From a checkpoint of a small image captioner.
Model: 64-pixel images, encoder patch size [4, 4], decoder width 320, decoder layers 8, decoder norm layernorm, decoder activation relu.
Training: adamw at rate 0.00086, 12900 steps, batches of 128.
Data: trained on scattered letters and digits in many colours, 48750 training examples, 33.9 epochs.
Rows from block 2 of the image encoder of a small image captioner, named by matrix and row number. Rows with one number belong to one neuron. Each number is 500 + 50 x the weight over its row's rms, rounded and kept within 0 to 999. All counts start at 0. Numbers have three digits each.
After each neuron's rows are labels from the 100 images, of 14976, where the neuron reaches its largest size: "responds to" is what is common among them. Only what is clearly more common there than usual is listed. The data: scattered letters and digits in many colours.
# gate: MLP gate (encoder.blocks.2.mlp.gate.weight, 480x160), inputs 54-107
# fc1: MLP up (encoder.blocks.2.mlp.fc1.weight, 480x160), inputs 54-107
# fc2: MLP down (encoder.blocks.2.mlp.fc2.weight, 160x480, transposed), outputs 54-107

gate.178:586582487519452443604504573410498490576478616472485468463505520507529532559504602518533624561492542383522516503490509528383449487598481451503478446489478511542527
fc1.178:522592481484447538449522627535519614477473505388514487486513521589449595515493492506530485492485538372436509483554547565470507463603554510529535390465517466490515
fc2.178:489514496571461457448479465484501490477488640510502474500467505502477436516525518555476454411481459402548479489460427509496591472433477525452475551539528571358501
responds to: white

gate.67:495511447536498496473340525445577525450422552465483573573476489428548566545497561577378451470393511514488454522467468582524492496329520479522501479512504555537426
fc1.67:509485491451490404566440324542535492556426460498478472558527421486486459528474557597407615583478528530537552436460509522520485543443461457474453463498491500449492
fc2.67:492465507604497585461529462489525462512539574509448435481440497501569451470595428419485445495502565456499476583531428452553505527514510512495594516503517436518531
responds to: green; pink; white

gate.432:484486403522483540470502400520487496543498489532529506511474435548539509519414484541505418451594483538437580527526464533524519523418457450455560446509499562460474
fc1.432:492557433411522473528437468520505526553520576478414520428500510501459506529452440435491531433391531475426498556537494553478546519581483513499555482549449557596485
fc2.432:415545533409521506478529503538375470548535520471503396512593503517413433491537551437481528534442425537515460491528566488507500509512497501535525572488543517433470
responds to: pink; white

gate.436:488528485523532490357508519538563550512501508487421661532513406512523565538584475493534545534558523432480379505458560483495524510547547477504447479510535506407452
fc1.436:577521484516505551570496516533461425433508483547485415466485496529554465442488523537507547447395515529562589443523386446499446503485491502561420468504490485530631
fc2.436:424525506479611500519494486486526543502458521474438551558518446519549579515567532491544478521521414473481521485482537521531503523517475386530414485521569439448448
responds to: black; brown; purple

gate.130:473526525528562513479447591575530511413477443558466491501527477470526502569515534530435558621464566483493535453513496560604504499477422480439475435539523601532549
fc1.130:429462531519542443440458547551578482494454421559525536479547447475494489552501523472469514582512553457461477471541521558571515486427510448504485428585632522478558
fc2.130:575555489613489568485459472458521452482552508521488378438467483510523373511536552553467465539422579538514491542559482488533446484511599461492585546506481464495463
responds to: green

gate.352:495536431504454519486424490479478520509415532414487525435430511482438531523415542505617518535546541451480494555495495473451439568570479502524527408368476485517547
fc1.352:581435534476552562495514547577561425500530534550442474569543531473449491502575466496479426459422451532462448504471523516575553451454505479526472551440466518542499
fc2.352:597600508492535423483508519484543451562451534559473612469569483468484585520546524427525550519490496583528478513509484572444509561583553437502505466502455592451488
responds to: white

gate.95:561497452456560525514558492507407504480569426501543430494475567506482520532507577458559511459491569479547514530480472526521418483538527475483479488564475458580530
fc1.95:528492501493578575490511477564395425483522428548572471490471536488443567641488491492572565484445421565553577523458507508538502557522506463532521481544437459512524
fc2.95:529506483605442360506516514445534538489430504461506500575595490474565537518508481467505504472490620521461465503485431499428477494460452533475607492564506543552553
responds to: red

gate.391:576456515535585466559493353463428484576459473576553464465478483541587509450455599584394426542455422563547571526466605503517530492489473490522447523457482429507539
fc1.391:369479445540494555485462530590521494444474543468445507474581518402498421499492481524544482566585521477487482577502446432540453505464424565516443432533510513336537
fc2.391:547467520401486452461504541574528417526487553492512530438462507491372524511487433516538570424492506488486519522454460517456502472495561558524528422436494507596574
responds to: red; blue; black; purple

gate.418:472458565514524503433507527450497425403582401568416460513501563521462483460507469537496419537514518574514526463495459501514469555394615513505524633491490470496496
fc1.418:408418635477530521443467483361482439447610443534523543543490501447503503499536507512430468526518507568470551501527481507489523506365580502468557578541524450502433
fc2.418:552496491548501463540514503526502477516425607522539515516564505490482513532530488511482594419539599596465440525585407534472450568534397515484410345489501486510571
responds to: black; brown; blue

gate.190:507439537499484513476496531483560528477569509459445474600474448566467479457557442427514420458501507494442433479528518464532544493527454565514484523570578401488459
fc1.190:489417569481498468491472516505619495442501466520507486583456452496479482490559471477462459508529485477448475451494478520580561515509498549536446513572561474501463
fc2.190:502589510432514438549497449475442478524513514465483514516624490488547585523486528534507617542562591508586572489471428511429389466537502471513455489435421549583533
responds to: white; pink

gate.451:464510513592522494491467478450535522495573427500469392514353487518474457561573459488523480456456517523469508439574517514554494463448518451490503585487478474485496
fc1.451:608485488482468443536505510570549542434396567549481506538537499458510511513453522518483558438537452457515437470450395454523597580555436548501469516476505614569523
fc2.451:437614500566492532470537555549490583508549513542478503453335511499428427531464490497520532522435546402474494543488589496514452512586500418485527488414416550458434
responds to: red; pink; orange; yellow

gate.412:494510550490585518536579487583517438447530396548501430518423550525428467508574435415555461454485494518513516535498461495483470491488508522427456566553510475583494
fc1.412:452380505429399436541486509482584514422462491466574518506582548493423421514467405404481516461587501451431477465482459467480520523399432555468475462518505541516449
fc2.412:440577518459577620535492483535438541511578506469532488409369502489453426503467555531530504524485484516506581591504565491510434490607522490541475492446474428455427
responds to: red

gate.302:542468536525462539489505597360496479573558479486461519471461494590492459470560549510521453526490456522489497504491493544488525486512563478509502525577496383427451
fc1.302:437567503450503462466562422606536498537413514512515570551517491424504567556446501495492529509505521486465433539495485350409473511454456523484512478384481654562454
fc2.302:450410500507582504499476586485540517522553537488507444388447484535450380494575431556496472403450453469487528569512552510439483457558536514536511507490535478353469
responds to: pink; white

gate.267:494544503472434490470502573559536577427545426408486457531509503570453528475568363531483424562482514462477551450544473564508495557560546471466556476544511537504542
fc1.267:590527473476558496624487466513481411570483501588565423480502504537516494477496569453519534514463485517553534517494543411521541520537399477439425455402588504553533
fc2.267:467469511469503477443511576505467586500486497509431470434437535499438471515456488525480430468481498422441436523507486473467516475503557554520508536588510540360537
responds to: black; brown; blue

gate.263:509508503490524498523460477406518538506456591440539518523449482430472468585375546515526613503507538455445493526496537549551482540468543570552521494462463465569503
fc1.263:550536485521450466555476533500512504529460505572529597547615484518536524501512572538450505483488323511528510455426545494426471536475482394538485447484536591523486
fc2.263:470523465604461488530442447572572535454576526486501558540621479496522525490437528484514409411478549523443414441537484476566546524447474553461509413408430535509544
responds to: red; pink

gate.41:535497521512520496552512483459533534488499501489497489573449458533524528477454451341507465485501591410465471499514526424445575469558404582465450439534562481549443
fc1.41:572451506460480474567509507588586447512473473541568440513538480519521512491513526484503516578563504452471518432552388494547501487610442521453415393475551530541476
fc2.41:496472522540463466514462465426463475513505421538479553554629474485516557519428545515494658506602569484578504401480428517442410510423490451448508547473458500570467
responds to: black; blue

gate.192:582523520451461477558474405495424501490498510525487436553474505453516459490492495569463537406469494473513584521461529529509489458483472541491523561530544456471357
fc1.192:557438501583621549541523514512464438420577479547612432463448565488532499575569511471472472513537485473503513515465500598590450487518419542452518485543583525535505
fc2.192:515491532519403550450510609522524492492484491512554580516525544493545474488413447527493493506567493553446470516491546476456498473512562430551524450490512521557548
responds to: yellow; orange

gate.74:504539480507518532633553463484530496481496547463413471564509559508506466468456517464395485538469465495595521525477541462432519558537467500486540576456457607492463
fc1.74:535480500429479475541526497482586537549464492507553482452422543499461500474527529458513471519488534498528502457474463488482397511548466416495416527474583536459548
fc2.74:439549527486517542483501566508555535513576458574422466576375478484550479576538453487519451472490555467466435414505521445547490497479569524515453476445520400527496
responds to: white

gate.248:437462604449532454508469463532543546450576488585405579560491398393460529482470461497493572529465493461515515488549477511477454548431545484450536478504514533511533
fc1.248:576487383463493528429557520417472526461448467377611390455484605622484547544477476444502489413581523499476494425491540510486506515506485540477529563549503495625460
fc2.248:478538502510487504529475602528531486541520421509432551472503519560497503564405490508491534497478401486494593569467521469463506469489519490485509440514460471624547
responds to: red

gate.235:520539473495588517507479492445458496561581432515578499508491551479496547476503580499532498490548443491559488462492533465527413491408470479507483434472608434481510
fc1.235:523530499542609573504510486527413496505483526483496506531435542510523516579589471536491444500558497534401500462525491436530457529563513501554534540588510463466558
fc2.235:488459495530476563564493522466505529489449557452458441578537533511569446503484537580458508461483368440498590460437433532556532514525494582508536542524460452547547
responds to: green

gate.306:612484527464519437534530445436473491481490562587537479471520571424475540498419566400458507486557441554497568522475521402459519541492475467591390546499524515560454
fc1.306:492486479444488418488502607528532541458488420531468489549531554516426535438509522449478506533512446432516493487518559538537530550505545418591393510569593535503518
fc2.306:403535499532462510610460470450482604501499601475491514484453531490521446511457572492525510425486465477542517472501581519463524522538411503453489417423500534465529
responds to: pink; white

gate.413:503505477562459511554482491537443478395478483543505412520518546418517548406418567538384509426397586547497611458449463489501523477357480445539450525503507571546533
fc1.413:530414535425504559532507516503377454589467531523608429474490512471506467540487492525491488516462526495545541534486510539451463436411439585489528509450557457611531
fc2.413:579530470506463458407537428575557469530547447470499557523574516514466461517458406536506473545531471563446428532525475466370471495528624540526574567544456640543493
responds to: yellow; white; count: six

gate.59:505399536616419441499528450562491476577508449443434536544440480427491487500364468483524544468510445506504523523537460443452475419404474391520455451543548421560573
fc1.59:565438486478462427545463559545521468468391479525521558511511559527610441502508527508470503604522504476535528470482512517517463518498566433484467582509551435542556
fc2.59:548577508463520504467545576513520463471481545473515426510520487459449484522553500435491496491404431526484570575481509498472531546532586473477494611403468479527540
responds to: pink

gate.155:440487373562532546482467473611490525506444534451454518499447527501471489444598402551545427468446474550435455561532550481529489424541446547456471421437528444453530
fc1.155:447440407561534527478507489621422563431483518468444446498403474500468437417515435537506488435470480535464461536547579548594523453479465586486427397430551425429519
fc2.155:625430464495507444545533413528491503550466444478530515601597472478502573490487522450527518422536470460486535492491457470532523458442424545468468412486551435576495
responds to: green

gate.48:445473508461482495415504540565592560480490450429494443512434466648494565431478356512520442568461567513468492442478424407472507561496531479459410495533502535539595
fc1.48:544538433495405514472520512623588574470481424411519412541433433537518491484435461547498429439455529538482550520446420478527515530427543537522439454568538463545581
fc2.48:569528497513512510592450457471432551438550470513619561476470508528528401474495601469520461501600485601520526455548550530365464515543451565503547542514472423547357
responds to: white; orange

gate.472:539527453497472420524560483531480563390518514495523478560506493509512511483515483537423533412443493517461575435408492474474434576481504465563404548512581533504501
fc1.472:554474546512418540454477444387429500559511537431593424466503564482483462475435579501472449529501546456479510521564558531434497392470500538430611533443486506512490
fc2.472:573447485574487467506511465519508471436470472497514576533558501550552507474475422510494438567639505560407416483560451504557508439469535567486635468544447528479507
responds to: white; yellow

gate.185:567573484463468480435600609450498527449582498509483493454482496516492480383432482420566422434604464506504539501474539466455507549532508523584463485522572488469535
fc1.185:531485509489499484500556464396454573417536521524502417507512498487456499411431454405478449469509584587506573499515616463441511533496494536480490545448559473513503
fc2.185:440500511564485548528507540534540504444465513531450501501394480535533413499444481591498509448414557532478503431496441522552482489517494499500650407544512466542452
responds to: pink; white

gate.318:537617548583519443575525399464390497515593466583502521515490455496518538484467507509430480437387491517568582528507495534442525481495510479556524515542427466575561
fc1.318:382465502440482505442495562539596506536355554422414520397526566480535468511553493449532550600563542453532447464437499467575553519494516516498495558528537569379492
fc2.318:504524501465540587473488496505440490516458546473603476430385479482415379480465541530506484408488478416500573480461554505530544539498456580571523507449517544414530
responds to: red

gate.225:545474448529536509567535552593512461513508548478359448500484495444562463508439551535489548507479541544503590623520505511550509504543450557503474393532517487468534
fc1.225:508514443505513506572472466407515495648471480494609417479515572509484454454541508459480487548436529580514453494569574423481538449487433500457517552464563492545498
fc2.225:407530505487522529468499551596533448513514451527516542553576488476485532504487433533500614445507564466462496557514486490510585469579508467524427377338529542524544
responds to: pink; white